From a checkpoint of a small image deblurring model.
Model: arch edsr, depths [8].
Training: 7200 steps, batches of 256.
Data: trained on procedural textures in two colours, tilted and lit, 48750 training examples, 37.8 epochs.
Rows from block 2, named by matrix and row number. Rows with one number belong to one channel. Each number is 500 + 25 x the weight over its row's rms, rounded and kept within 0 to 999. All counts start at 0. Numbers have three digits each. After the name is the row's rms in percent of the matrix's.
# convs0: first 3x3 conv (model.blocks.2.convs.0.weight, 64x64x3x3), inputs 0-12, a 3x3 kernel for each
# convs1: second 3x3 conv (model.blocks.2.convs.1.weight, 64x64x3x3, transposed), outputs 0-12, a 3x3 kernel for each
convs0.0 104:501501508522475487520514499502519476485526493490440515494508515520483485488480489508491512479501491491523527464488484522474519467514478498480520518535497484518486498475477490500506504524459490506520539474469483492493507470515471532495505509477493499498503527488508479495504483521494600446497472506487505491522492499498475516516489495510487531489518472
convs0.1 094:499526484518497484474497492511478531488521531504512476508490508529488508491467535470488472498478520529499499520518497502498495485472507526469484485490500528528512504517480498484539509502504485469548499515525515479521499481498522479539497490502512465524495503514501513480502494510426524513560480506453493505504532545480474479394520493455485526528505481
convs0.2 089:545502529488551494491500474532488527497501515471527503512515527498501464485490517473536490497483515483530529507523488488519523504531514476513479484495508522485451506472512507510521502488503482528467510488514475535510447524489527500480489522513495458493531476499514549515514469535521478463548501538521505515478530492489505508532518483500499498491564487
convs0.3 118:555481519474517489502506495501485505517457499481517501482545468538431524474534490495481492488526490515479485508484507472484501487489500490537468508472518511506496500572464490432542519475534467486517513472499508516515501535502461489515524515492485520503495494513484497503498514511494478515502543466493505481462502499526491498526486489504465526466531489
convs0.4 092:535504482484481493484530496449481503536516508506520471529462489468547515482496478506467499509555510493487507494522506507512485525480510518503508492508526492516478514466514535482488501494480487542524500513510499491460506479491469522498507514506515532471476499516541486480536508486435461523533454511506476507526476511494502475505533494488511534526468522
convs0.5 101:486494499479526484467485497510531494527499482517456525538475491505474532530462527510496512493501485495493497497495484500519506498499475475531502491494480493493521486484527533495486505484535482496465457514497555461470496503519468493520543470487499466508507499485510494481447549516562443529454482508490517504514481523514467509490488516521466506496491495
convs0.6 105:479497509533482485503501474488484511494491491492516539516485506480517467440466568508481522505522489492504477544482512458503500476521511499514500521478513521512518484502518507459496489499499513464507520561494492513492516446484497591501502470495521498505483477496519534509498429549513527451513482514468537464522484534521496534472506485476521481494500510
convs0.7 102:499501525543462505515523469518499498492494515504497486491505483524495518491488491489511483487508514495481511533520513501467493501485530496498476467513482499501498507497534493489530501480528493523532524451493480491475500545467496524487464466506497512495489458540494528495506475494503498494480492519497467491498506481524496511525515513515519493485503497
convs0.8 103:496463501498509509505471532534494525481507520475500489518497514497515476443501522506525523476486497498491501491490482498486505483490502495479500494516465521500520530457486446527486523490509521511468500459573511524465530456521517504506510483511520480480500485501511494527514512488488459496523502525528514513485529537511515474525497508493463513478504537
convs0.9 087:489522501515496498481499515507503494490480554503521507469502527484516523496463462479506514500469502482516520501481509497443459531534483513501535500516513466548471485476530509498481495513499513481484450539503511515484538592483491490522513464512492490493484455484499474503515492474451494519514527478487505502481470528482482479513486494470503506532512480
convs0.10 097:481499465528468541501503533517510531488516517535506499498480513442514524524482465511496533501474520477519517493533538490483513504469513481488516469549498527514490498513520468465503506521487497524512473472481513450539491477496482510492484503522522461492475535502532499486538493480482443524555513513511515485495513443493526500507472514486481494499489493
convs0.11 125:482460505501458544481513480449548480491481491561401552509491505525465521484482520494515500457512502526483504508484539452480516460509498506497485557469507497510470475499511495554474503504468499541511512418555525462508528456508496532498487530480478508505489527476492495517487527494484486509501474517523487494527488471507490499496506519488476539519479496
convs0.12 096:485528523499497496499550499511483490502533466499510462519459483508473473495458527520480505510509498518457497473516465512472499501502488484490505494489484494523505520494505509504522509467488523499490516492522500446517490472523522514488477506493552502484518496508522517496510535509489473500505508508439521493462496437489517527464492509498498504492525515
convs0.13 098:490563498489487532533524512451514478513479512550494511519456526459524513477491518527500511481485516505522488499495530517499494493507499496510467490496513503483501521488450507488499513543489521483494478514521519509474442440484532495512510507527517476499483515488498529488508490492497493522513496512494516474484507530508506484520483553483502461514496522
convs0.14 097:478521497519472473501505516500500512466505524512510485507489534496488452449487517512544501495469508494510526503446509488517501486493506473497504517475482488510511502442489502534511507543502486516492496497491483496521530511481492441505509500502478483508497485497514545501529481480468522519507507522489512501506479472529523487501475489499511475544513486
convs0.15 095:510483518553539515487452499483559465497502548487505492494509472513558464456499566493501503472484475508482498496520483499502519462478518497472503523530486507494484500488484496509553510485465493486475518553447516485534519499554479506483523461472505499495469450554533456495474504460552498520480469505493496525476496519481507508522506508493507499485469489
convs0.16 095:449487525487487484518526494475484537542501496511480488545522475456516491528481518514510480483473517506501517491518514481476505533489510491493492503503516501495517519451478497524500492477495496500509486512481502531528501525499508497482504507496504537502483457497499478485501468524441554513532497476544498525479502514532545512482553487517435475517491494
convs0.17 098:487499532490464481531503543501459506472518497484477510497514531516432556498564498482483489529544495494500488484529516502455528482531498518500475495514492507462467570475511466483491514482487505511466496548489527484508535529481478489495524508511529506487519474498509480512508523558519498497459503488544512502505478468502556494518477495507499486495485505
convs0.18 102:510496555505501484486494519523499469477517523493550490508468538505485518491477495497529497516456499521520505513504509522490537499501490487527512475504492541494497530500490495491481523501480537483532500516511464493496532466504508503518517495478521503481459511494517471492482492506567504502485491523482528507493530506486508492513493529478494518517497492
convs0.19 101:507490531431517482484504498512515494498519518502532490494510471500541491486455506507512500504488505532513517506495484496504489513510524518509502453506500520496490489527492502491494528496527521501526510462499511491494493484508579429495523542507503539524509447482530515514513514485479464511453546456505496503506491487491498475542530509449527506500507511
convs0.20 091:503549497520474518520474493492513544505550488469511505494488527537480498481513503491515494510490475481525501495493532503502479510470497487521465497506501486496523491530481478511486512505495503527541490491473496529492503504517475513498494490489481510501509540517481490523487508457508484508550491482490507479492517506489483502523458528486510465484500518
convs0.21 103:519513489502512484482456537500509497511518513504511500484483490511491524469529517492516485527480509503529492518478523525502515489504495461530476515499540472472494511502491450498484520466500492508511516499532526453480517515471514496499498447495463490533493484527484503523497535487501484528534468507497504500509471560506518471513469509493539492476529433
convs0.22 103:516473523516498509494478504532509478477502484499523474530479464507541487465502530499475522487482506500459523513524492532475482485476489502529498535527492499449495485547503509516520470488497541449525490527508506534504567499468504486497494476511468513507547548474478490517534551465498447524488526518504518490490452462516528501490478488517542496489473526
convs0.23 096:474489522494509462536505503516476508494504498495506523525506473520517516482508487517509512511504512448493505494531511506503506510501486456539522487527507465471516523504515493484485501490509535488498526455523468477458496545523548421481486522505507472506487503497545518503525570472485487487523473487524534508455498489519542497527455469493502539480528476
convs0.24 097:496496502500510477482484500545571477502443478485497548531518512492583498532466471494495480505496503517469528504490506508459508509490525473531498472498535513499503491517487511457491479530509510493515480491469506502505515499494475541479501471519498478474484557458517465538486534484496436512497516498454503506507479473476511506505452463511507515495514522
convs0.25 104:466496521489512495530540483530489522490510522514480507490507514502473497511492505512475498494492505492522496503536486504467477515516507506490524502476485487489505489492522483480508478498480474472491508487485484510491511500520513490510482474517482490505534511480515479498523491508432545468449543516480518520445522479514485528502485530469533497498508492
convs0.26 107:502505486456522504473490495516503530548488502505486495481529486543509515498505492512530509493482529521514506497489493517521489469499510498514481476495516517476506489531499503518483507475519467518519549489478484536495486511485496519498485509516439535519486519469498510527475494475546521491494459532482497482447517456486508483534478496495495498492506501
convs0.27 107:521509488539515524522483489488502509516484488508488476454524524453494506503492487489511488512487479527477505502503516480491497482495503471496504495506492506524509509501508495476513547486491486524475483492552503498515477538506512560477520461485496481527471527507447527482477512524495464492497526492486513494487521524494504475513510476504522504474493485
convs0.28 102:506515511487486487504510501479523495506502506515475538484496538522470489476544461504496484497500497491466514478500528494489498495520517507484494528488486503499510502509506506495458509493512504456568478651388479441522507521501534502464486459491473498503494495497585515496508506513537527470471498504504508521530488501488508514465466513498542486523470479
convs0.29 103:487533488504466520495479471482490517480489488504489524513529517479476478543510487485520524536477469498500502485506514499470499500493491478493508493512490519508509479482512514507522512474521478544491496495506540446531482492459495506494540490527507514469472522526490489492495508502501588476538453492473461471498508481484510504493520532532462508478506501
convs0.30 097:518466511465495501514508489521523482493516465486499509503483528481495519519498472485486495512508508507496509501503518490498483505478479471504516505469512509519505478495497542500512529492550487491526543488509489509529539530492474504480493489528513559483493507495491492499467518500542473478571507523471544508461528437464517482531489485501468503521460524
convs0.31 098:472519555532498461486519498520483513512518481510500514520525502466544533521403534498483490474478527530468508490508513518490522507504507478513508504466478487523507525500479486547496521488493502468478512428530469500510488530529488507460528492480477512518494464501471492497561468549456488497447527506475520506510491521498504525505525505485442521493547470
convs0.32 117:510474517521498501480486485509506500495504527501518497472515499501450554519471480490483523520498525495495507520494498488498489516504511521467470516491516533508503496519495545459539496495524492515496485546446486462534522475523517475509512520507473493488525506539536454511557449518512470538482523458488500508486503490506519511499480505496494498505501516
convs0.33 098:491477465537521488503492507474519520489490496536474528474529510531473504483469497448470482504481506533491505516475479496480515462496488497495495467502508510504487506515541529484504517527497487481521494509495484496524466448491478511514495536498496511511514496484476502475469497520546474521496468493452488527475510523512491475451552488552504472500473467
convs0.34 092:538461489530512490485530517536498555512493511478545480526527505572436493497545553531501524498495536488513511521495528527521483508514497487496491458509526496509467516490501478550519482476508496525445517482464499501525518502496496459516482536511559407506482509535483520485461464518524514537530488483518502518468462538523474509557538501494488476486490506
convs0.35 109:491486509532505492509499523503509475504531518502476486505504451503510507442542554481477493518504520490484495511495511513506489509502502503500489508533519475516517470497500495522502462494527488479521486479521494512469486508469503503519511477518501490456504521526518435502480503494471535550522480471475523470492519500534496500484509469521475523512508486
convs0.36 093:554471503433496496501525502494494526511466477500479515509478518467499438477518520518519519473498524517493480524468487465494503542545495509482483500489528517466501489456488502569509497500498483529483544436441489491512474498504493547492488493505500465528503529504510454513502464512563534485484479508494466486527490520484492527505478498500558490502470500
convs0.37 094:530474529472470487494495496485505514497475462485496542492457529505515487466495517513487501529501540488496469494561492479464487479537505519482504493478542495499484507481493523487502510474523515454510493533453499478500471496458517511491491492531465536533510505448540467504518461532497508522496503507494490499512509502487536520494517554479527470514472483
convs0.38 113:503529492514507488513494516507519531493489508496495503490481498483549465529475512507480502505508516499516495475515485509494502528494518513480533488526478497479513513516520504486465500510539511514498485497473502461508470491513511485490493495504501505505471526520500505512506527473437489532511511497485493478530480511481521517520516501539481457494464495
convs0.39 094:486537487524494487481541509500501488544555468518497493516469511496501507557555498483495528507539508518509501515540481494474505507511490475502509509494482508483490507511515487499525515497512499458463471564518511487518530512534458501501539489488491487517536505478461502488511521520508470519473509512520512496486540479519489525472479519481497498514493514
convs0.40 106:501498526460540501475502483511492518493515490484514482494511504551458493467473509492512500503496510522514492497504488471471494481543533506478492517478459556528521492485492514523506506521504494496503521508499487483495514463502510369487516630516476473493532528470533546519483509486508465511535539481496498535501504471496521479501501497496448495485529529
convs0.41 084:491453518506516459527540496518515477501533502494482507486470565525508442528498481450515487465463478535524497493527510492471471526515476540507497505517503451511477541466471507503525484526507502518502507450527527470461545518485506509509468493497508493519495462490517493544474487463477553509545505512505519483518523447495513490484516490531466522518503493
convs0.42 081:488532506514468507528522484494526505487525497508525508488560488510439564500512494505515507488480532508503508513493507445552484535515498546479521492460469480545496484478493470533499519481467519477485472441522478509493496517494493501500536494478481519508503399518503529487526470488513568477468490492510506479489491529496497520566550504491469525490493495
convs0.43 109:482528526488505488474499517520463512506497515478537526496524493509488515550517514523514475489487481461503490472492468550459493502454507483500490486522508493505485503482496507510521491510490486486502472515499492485517478537494473526532481497490517505502472495496482518491488510497446538512515521528537479519474488524526490505497502486502513503501531506
convs0.44 092:493456511509514501516489489538567486518490491487503503515510508515479481555494510422536503495532522486489498458481494537477465499515474471551526547490520510487485491477515525495495499495538493461521507481512504513487515532515449509521521509527467514476515499487495463508478484497514497503512489507517520455493514449501478518553468513479448508506514488
convs0.45 093:519462501532494487462491499508484528504546481493514497503525496528469511450554536510517489528472509506495497484484490530510511498503493539479530462538518515569501507496473509487483553481485519497457482556477537485494478535493534489455498478541492505477509487480521489481434485507544526494577479499500502516475517496489496499519511473504506478496491508
convs0.46 099:509492517491529498498536474495524486494490476529485518472482496494515521465549482507477503519517504529494504503533494492488494483503506516477512549487505494474494488539500497503516543506487500491489514495537498503481498501501519499533524521494506436509427549485532479528513496520514555464476466526519478479504499472516516477469506497520483528505497508
convs0.47 099:482500500498486486502483504461502496528538477507466508468491532516549471504454512492522488524493499538494530512474510500506500482493494502485518495512508509505513496503508502465521490474500517490501481531499544478488515521544459450473514454491516486502454482496508488472493504471504525486520465522476509510486501517499495495496497521524503509478503514
convs0.48 105:555507518520491511489521494547519502469515465519488510530472537473472455499545524505499507476526482497526491499506490505491489500501504493474474497516520492502500519499505506501486479489477493495467542453476510564496490500485522507494506524495462498496464506475493524491529486523465523486547467508497518502507496486503466504515514503510477541501497511
convs0.49 100:491522539527473531518491473504548550533452491493462481562529470494497450484486536530471491502524519494463522514508529503534516476471515494468477505515491524464483508522512497539478493503469511535546497477515492484502514413516520532515501503480501479533555472437500519473518476502509502513502512475505491517503471514501496522478447545484522472484523521
convs0.50 101:478470520521493497555556478493492491483495494470494511518523476494493495497503546538494512470500515537506495516503496512506495536483538527525489483482507505499525504498543525493486501509477537470486497509515505561491467482501520488488496512504500507477487470529486505497508471517540500446482541521492477503464541489549499502505501517527528487489497500
convs0.51 091:483501493516470516499524507494530487508513484512439533534493529485501482517517466501478495505507470501541494502514509478542515507547523500481517486524500489512507498496493485539495484486463492525520459502436494485494486520487489537482509492506517517516535472477509484483502507523510533510476476497503511497526510506467503516507506501474487495495460495
convs0.52 084:465517484528478485483502507531461521495525482476482519539506511509497482499510486493494497529493506509497507516491502517490488470494490509518495511488513498471500500489517482494469505498487477492506512467554507450555552427490421529541526498457514489457545455503495456518480512506506450490537516502478509551526476494502522530535482522490473534501519525
convs0.53 117:527485535506503479483481495494491500528482486510477514492516497561474495501515485517493480484515485467498511502479507507481481493520476494487494521488494519497504495506522543487479501519488488475586483495505505481500507474513530517491506502503500504513564494501505489486499477521501505493520514490479483502490512510480497515521503505520471494500490514
convs0.54 124:485537513495458514512475502468479491560542485450537518482478503521467503542485499536513483476559513469520516490479502592512488540470499508513485473508485502539482506511469475516507503500492521479456532472514476490560533491465514531503486486509505505487480501471510475540501514538471463519485472503486493499520495501521479503505507496463495498485515493
convs0.55 091:500531484462476515517492537507501484488520503515464492466500507480450471535559535503522509500490521522523504504475511502516492519516510504493502512461500483524495514503488481479477542525505513515493517476444512491551484485503520444494514501495504441524464508507497499446479515486468527457598489498497510512497520476512493507496475523472513493513490495
convs0.56 098:462479520542525463530511487466492520541485507534503494513470451523493517513497504514478495510521522518524516502511476506492491509513485517510507470525507531505499524499496531423512537485510516510470469568487528480499501516490479441541518529506495520495503499472532525528487501499475445499550520472506526497501514518504493498511507489535503471500505493
convs1.0 093:500498477523516504475517528491538475478499495543471486487527482545519496467493535464478520464516507540489441496493505493532486529470530530500478504488454489515515515459520460506525511507471486504474487504491510495489533499505463499509503521484478510493525484497479523505475479529526453517494556513442503527504508478515499488514499507481511473513493485
convs1.1 110:517505494525504539499478498501485492483501500489486528492518516529554473516474517521480461495488521487526509483488546502511486519500476514485518463540473486526496494505497526508513475524509493502499513466496485508516515509506512492508514500493513496515498503487495487496532455496525492515505503498524489498491484498503485495504511467493510537486491558
convs1.2 088:514469508528562515517536508480483513453523438477482502466479464503538496476479497484449543497539553472456555487520513502473531480484486524516515514523502510498516485524497481507518496506505499492479486506518477467525508510508470492501473508518492533473534472484509480488504533514489485532510493526516506519475560541480553489494471483488513526504495477
convs1.3 105:496496452483469532508500500495494494475523507499499510498495517501552489514491490519516472527473520477496499489501489517500486492516520486522496497520486495495518498500530524501475499448452500505511500503497484508502481481516500522478510484494507524498523474510499517538506481469503498487507461492492506464505531508538515464476476554496549445498453522
convs1.4 092:482471530514513496498512475527488529515495440502515534488523536513429505513552514517495486448489480493493520488507473498457502503507476492517476503508506488476492500492482516505524489487508498479508521491475493497486501500510509539472488509472473488517505503477493532471500533458479547528519484468515536505515467466504504532493524481511485502507497513
convs1.5 103:520491537498497496497545524504485459503531487490485484429502501465555470469568462478494468510514482485502508508513510525496495490488557488497539490530489456487466479510484503496455498466491510497525481481553498510517512494507511516481491491468511515506457519506473517521516509505518463502506499460504571477481448506480554491476530483480541535497475482
convs1.6 097:478548484500489488519494525492471513481523488478501518496528448497445521533517505512502504526500469491518515533500517479510545493522477500501492499461524489539431473507534481532534532456514505517504548415499479558483521478504514434533498549504467505480529484519490540464490502538479575461511466527561472474446492501512509511484557484543460500475475540
convs1.7 098:491500512487471540497517492491524499496515513509483461537538538503479503511489480514520494464467516532487525482490490514520494488529467531464505495551431524491523455546444513520493476516514481506490499516507530500502475461490517522516466538535530526506513466461525505511504523493480501534522499457516509467512507516482500507488476540496466527471511451
convs1.8 100:493498491478535465487498518510500520462548527472477467501465526516503513474507504474514478532511517474469510510509483511524478498515512481505505524454569503510532479472480534479510505499497548480500504523505470460534498503501497512487473509496479535464551500501474471556480515491497460492471529477568475473520471513492553465459502505503512530485519464
convs1.9 099:515508541496457515492472486500503518489531501499521513503489473512530475493472464547478460545504470527496479490524545526505553535511549487484505479535470494472513493506492509448525520485498487508515507475516497483495508511449502476475490494492515473521519458525558523574494520511505505494504508513529493520495474581525550561464479499496487495501510538
convs1.10 101:496468488542519545521535513455538488523478539522481505496490462520508534458491535487515537500539495491467534502510512516503476475494499542507491483508530492521518512469502520481517470536485473499483475540517528445496496516481450481472495512468500529494548449527502497468492524475532449514484490513473478531492523508531539481513471466494496577518521494
convs1.11 131:507497545499535542512514525550499498499470531488501501520497513530503554511479496512518470526539444510505479509510494516514478503476472503507515486525522500504506504465496513495487506467513528531505535503502518514505495489468515488477507473499496499521508532504528517500514505522497541470524505523569528534598491536542511532508511490503501529500514510
convs1.12 100:481465504486456516519475498506503524554444494511494498540482543494514489529508464522531450504486493514550494481490498525534460512485557493496473500509517508502545482535482500501488496537474512478485514502508512514480501496494505542540518475480509465439506488499504535485513480505504514433502501489451488481520501566497530499530471525490521515504458526
convs1.13 092:492475470487483502475503532516494515501472490485536484484507490488502506472515499482493518504475516467546479494473509487497508477555513471509493481483538536466537495496501483513504518508457500477518476527491492517487507485505537522489492532525509448510511549499478487510490490505517547500489522520517543491486499516501468473473505508527485465476493544
convs1.14 099:514465521542502465506523504522502500459517519517491457481458546541510503510513492464477482493499507507469506485489500488477521511580502481535515509508487527442546492500484488471496487535512507499526500521480508482521479508521518518499495542503493501478546515501495504466510467477538459477489558513579517464531517474530516481500500521523472522491501466
convs1.15 085:489533493493528492472496499498506490518451504491478502513480505560440525464496513524509514492560521506500460499519478487507469542515508470470513499489515498498464547461518486474493525497482497520486540444522522511499524512490509496525444514503510546488390544549519497480505527492548464475509488513500458555434511477494513516520528486515469503532489496
convs1.16 106:473468460501473512482492550499498499504497500481495531507545523492464484480492475507544547520495476523486519490487478495498494487493511516509490467458515514549528510496478486469461525547508499453522481480484517488501511500488502479477501507503518526509513517524491503520514483520538508516521502540491477495504531493483474472498514507511484485532543508
convs1.17 100:488510446503516455510461517489547502482475529516520464482535512466523468493478506542528528458457478505495510492476508488499524524466489534519484505481533509526495552516473500512482495527487471486497525487493486508478520453479512558483513472484507527508526495467499495492448536506487495505486489508469460501531480461457467516511509494490478483549556520
convs1.18 098:493502517527504471435502495492528470478494524516469491538514515496505487456507486516506491491494518494504463500450494492523495496519497535520472532469523481475551496490533555469518504535462502487518484480486464533475499480531504507461509477484498509513541475517475554505431516484538456493527524517486455493484495504476501544489498505489527460507479514
convs1.19 102:500530489481496549484509531508492492546474471471508493528456547514506492500540507504438477513503492541482508471512477483488537561510468494503522502521496464494477483492493532513467485446537511464501531526486474507516541490481489482491554470520476574467451518504498494477519489500490517489506473482512537457548441528511545504487516500502483551480428482
convs1.20 103:499475488513519476471514493487513512546498525549516462479498487536522457506454480517558507492551497499482508485536508531516560494540535530484488519517523515457505510478474502512503484497511517520495498541509449524487495471490493517516495451475489529507508481483476520490529542523468530513456452511454513496500523524480510471509485528548547450499520515
convs1.21 093:504490528561498480507525487474481499501472526499476521485496513518474484532529511531486466478512502478482496512518515480507451497536503538504507449503498494491518518494485527469571536517492497509523500504471531463511509515503513513503531519494460477508472504515505524526515533437503459539484528480514420527475518463519509512536524535523467498528503463
convs1.22 091:531489503505500451509492495461518478494498529540474449521501513496523477475462518534530516455525520525508465510485553507522489549491475500489504474499475498450500461510481504455496520490500486482506452503493516516511508505510477533499513470442471481525476431492496459501465529518487472510495498514416464465505520509525511512498509491459508475483510544
convs1.23 094:491502463487503517497517531483505506498537480512476487496477531435539533518470485557555572522488506496460498524497525516465541534500489507499535491512503436491495481495522490520506536518480501534482475559492501489503497504475513484516486520511486521470452465511511517469523498524515462566489507516489478531506509519525479510517532482482520529517500497
convs1.24 096:524463527467561493528483481464513501529493500511509498486450474485535496541481529448509454495534507497522505494484533478575460474484522517482454511484529459478542540430530499546512518491508495503490483510524513494515517511523514514506487488497496411528465589480530500489473535489535453518501538471471497526513502518507517494515491512497512468486475522
convs1.25 100:475488479491492489511483492511488519514479499448491476496503486456504502491511508471519475534543494505510463511473495529528520504475485520504495493464535509491518502504514473489505514515470511507481548494516474507520498516482491485508482493471483516489509509470511432520495497491462512534501506459482498510514526509501434564493529491502462498492494528
convs1.26 105:527482510505482491533472541518525505470475482509486467498496500499474478477504504511502501426542473500500485507484525506495530485507489515529478480494513527498444496501478514492490489497491507502516487484513505509462504492497487516495468464492478435498525550479558446503481492498501476481526484516537473508516476521518545485518494533468535480501477473
convs1.27 102:552508469536470465523499510507552510568494503476499503515478506530467508485504526485485470461561505508493522522521484438546521505496499467457501532515461505528516520462467524554502510473519509486520541468493511513494517479521473496519474495501550492508531487517510475532486443528502538493507492526516501491530465526541473489536510545515472514496504500
convs1.28 091:535489475480506504482467497517484467500515531500466493500533510464505496518449528537483519497531536504487512476457481480536486502511540499499484463502483525521537447517522529491504519519466532476476457521493504486499514497503521522516509479480494528477500465510490534566496512533510481494499495520499474514474540470477476483516463510493532465507505502
convs1.29 109:537512529484505530507513495475528509496498534489501509494495490523475532493512467449479520506535443481492511511496472522523511497526443473527500520451508510499487483533482489478486502489489457520483546482489485511544484486491472517496499494542508492511497479478542483459484499445489503509513509468515563486466459510508533527470483514490543461483467509
convs1.30 102:508445521531512523482542500489505511514509510517478489516513515506482493476545465455562509470508508491498500513457505516503488484495486505487453494477445512549490488521493519477426480543512464470489522496495498513478488477513496519483508485497497514514563473354496482458485493515551488501481479493500460537530509521500515515503508484506491509518529487
convs1.31 090:512462495504492477493482515496461522473512500527472453520470465491545507468520485496516518520521498508528469484524496514491468484530512476489528538494492473525531508488472462465484519505464498473495514559499513477512508501485558515461503499459485567464536429550482514528492549501493474502504491496452504481472497487517528467488465465492583528498494460
convs1.32 096:484514501519472492515508509502486510529497493472534500482481503434553498507501500502530550465511491514496480471487494442559515510487509495466475491551456540508493519501492422523476556494500500520504512541480465530504486500475502511520474543498442526475513484488561502515483493511511478548546464491452482512532534480507481504508496496520536464488480528
convs1.33 118:495464487457506479518495487502503498520506520477476508505501523472470499470473515499518539504504514503519529478511508480519500521527534505562543497472510536527519496523503506538522492516522506496512503529476480523490515518478481479507509548514506490522518512479525484497491517485473510488499473478544422463492508521503533518514498555480501462480501545
convs1.34 093:495472498538508493491523490496517517501509460492527525460481472506539516498453527482503520500488521469505510522501491495503488487460484474494514504471514494505525481504538515482570477452500510469490496525503468489466530522523492476481504498478482541488486469522491331501498508495490467527511467499520500501459519518453553466496520511525515511480493491
convs1.35 125:502471514458562498510471524453492514519471473492526498474498526521474515529496520548479486484494528485499500520459499468537518548471476509537529485496487509467492533465495483512486491486536508528477523488527467534522499498500495502482503507494502508524510485482530465532502525477485491515495496479501511514451501507511490515489471526475495495531488512
convs1.36 088:511479489533484522492518510500518497521470527481524499490532550522532512496499500520518548480522556514510493509526484532527484518479501515521438473497490523523519493481514505523502516522474470512509483529549492528497510489498486480476468506496491524483502475470489514509473514508512474468483498522471478550505507517504569494470497518515497504508508497
convs1.37 078:517522496526498519540503474486512494529549537441359548496509468501480518470476518543503519483505551486513475504495499513527495491511465528514503489468486514490533486488475506523529423521513508505522488508491503486504491472492516511457502526508474489478496522514532498484493513547500460456526488539502491527513470504514552513468521550543545507500504464
convs1.38 087:523498484497476504514514451501491471488510510502457495506478510450505482542513455489511515488492521490485501481488493500478479528474533501525504498492495499502485505533516493524489482489481472474500541508487477536494516496502484526492537521516468508469480493487506516513529505535488508545515465462462506502494519428515533488565476478483613428536462471
convs1.39 101:526486491467513507497454491539471524490503490505448502479451465537521511473491526478496537502447474506501508517509506522451535514482468483467499531530479507562498486499492490511477476485506485507494481507506477515523514508521439520504486486487492555508534497495474484506491530545492495483505472494513483482506479507469467522515474471491530548480527543
convs1.40 102:487481526488490527511511505498520500496491523493484483497513493490525529486478488500494474508520469495483518503468555519495529512468518507493482518507490474511468497424511510507488503492502509513509499539486479476525510478491501438498527498526527531514503531504493479489514498516476530515493471469522500553533505560494500519483506482519523516491490510
convs1.41 088:516468530519519501480501510510503506466525513517533518501476476486491479474511510495590537537539531540506558541517540530517547514520507512481532532440526526508530498494496514490490511493479470487515479503512483507488522544480494504485493500500444468502477465522427415475503503520466527512510510537505504470477471470518467507466487491480509491484491503
convs1.42 095:484509475470498529500493493503522470497470475480482529518530481513464505519525553504472518485491511511495505496500478528448507529516471490513502514509537498509432517476519519506498527500502480495531519513489529501495491451513528481496481587522501471526542344393500478532496441527447559529515479505492503515555487469521550503509511518476496458486508505
convs1.43 109:464520523497528466496468517503463512493550468472478506482500443454536469508491533504484505530507499505493504487529472508498510521501502512500536493480503518493531502527495472434544523538482480485524464566450477494492491508513515471510508503504466509512550461536512514469472500514523425496499554527498520481476487513486507488488495498493466501511515479
convs1.44 116:487504513468506492481469450487531512501493512476505545482533493456508479513515471485530500518467481516517532532493493505456520522514497487519452523534499500532527479496475481508487519538508503502523468513502483529522483502484466510516478518468542538555526522414592495446487502520478491497497455481470523500429533486489538515507508500507466482492503479
convs1.45 106:477521540548490522500512491460468507486486512479524509525487509469480509517539466524487497483506502495516459462507502470434492491534450541491479511464546472482479551518488528508487508496495494516523512481524510526509497518491514498494525475517527509447539439506485528509492553454523503520489499521476523496508530448479516565485527505478510517504479504
convs1.46 101:535458510537460497500501493505471513544496478514474530521501502510479549461536501512512468505519492509504486528484525531531487519496481477495505478473496464550501485470478493515466511473531501530505501488481525487494517512485506465484508520484463493549498587409450506456528483507512499466500529499540485442543502499551503529472540525515484489516479552
convs1.47 093:492498540521526485489516487531490498520466483469521518543465542529499529487528508495522467497487500496475517507501500488490514527510523427516499500500477478502490492523521459500542498494477481529489507495470518509493496504551529533499470474496510522483517483503471536479538546472483463526499524489511538505495473477535500512454451539466533501477448509
convs1.48 098:506489446503496509493495465458487500480501520511482496479489498488534523478505508467472503512522499496467482531498517504501525490483499473513499490496514501505501509529487532518485491498494492460538483524474514505504507491538504455477511525469498529464530529529480461509447523503529520470476525486493515466487512499498489499482533522494489462485495526
convs1.49 104:487514488480489472514508485474500503495516506487492486530481465474463490497482496518525526502544489507510512489518555518487526503491510513533502517459488482506518542501526533523515490496520493511510467509471477481482490524516526491472526483495515495465526590533539509505483476492477502450504488522513514523516494557497558500460497461506503475506520540
convs1.50 103:506477543522486480479507491505483559488505505513491504485526498513499506450490508492508424504539522521471461513484461491481500481567493490533481510490522517460468530546499479507510455548488470514497506477434504475486488494497490526494499504526508503510483501516510515463526466450544475515483508571461543504492496452499488535503504519483497440489545542
convs1.51 093:475491469482508469489514491509530524491469469504493508529553511486477472470502493562529521520503485501524505468459522488447527487482492466474506485491506544549516547503493485479496532507526514533519545472524511512495495482488496508484493491491486490515453499485514515510506491480497532468464516493535518504472505512508483547478526536491510503547536540
convs1.52 086:467504509493485531511549506472452540485519461495498494533432477503457540515483486426495533464487506544504505465546493539501505478499486534507510519498538482523465503466491513496499530494499482473526519461496467528516534475500472486519486510534520511523525496490497504481445508479503527525499517500524484498496486488463501514494514492590475461524552504
convs1.53 098:493478552503503514479506458499502499507514474511471535496481519480515516533473475491512534462499520507506489496491475495528515477522486529465469498555455487474535555439501480526485473481503454541526524507479508481530494531504484502482496489496522498476450530473493480496485482532527464497492531451497469550467529469486506548485498513494524505531449461
convs1.54 154:517500505514505524493490468523516495494484521496515495480494486509478535502527486487521500520474469489521515521477524484516509492509509523469508507514510506545497507487502480520488513508509531515450493495549477485500477507507528515470480508547511456503496545433524501492481511521519442523526550478499522483517502494496489491500542480501489495488476533
convs1.55 087:492496535522473500502487519526517509494484498512484465490475472548498501505516527536503484427503513519444508512534461512516509444490513513507480485518530507549506526475469492496519514516505465508518529481477505481512513502475494546492458535505513557472509533530483506492514473454508505485472525515538501461475481492501501529497525524541503489494542509
convs1.56 104:542503466525516479492475539502486511483533505496499487460516487479559475499518471477494501494466521496549488498490494464483479506522527522505511500455476526534510504515521490521521476537498518475496473524527477487500505486502498518513505492500478502503508469500511479483495546516538425507500500510440531491476560506473507474495496478489533539500526503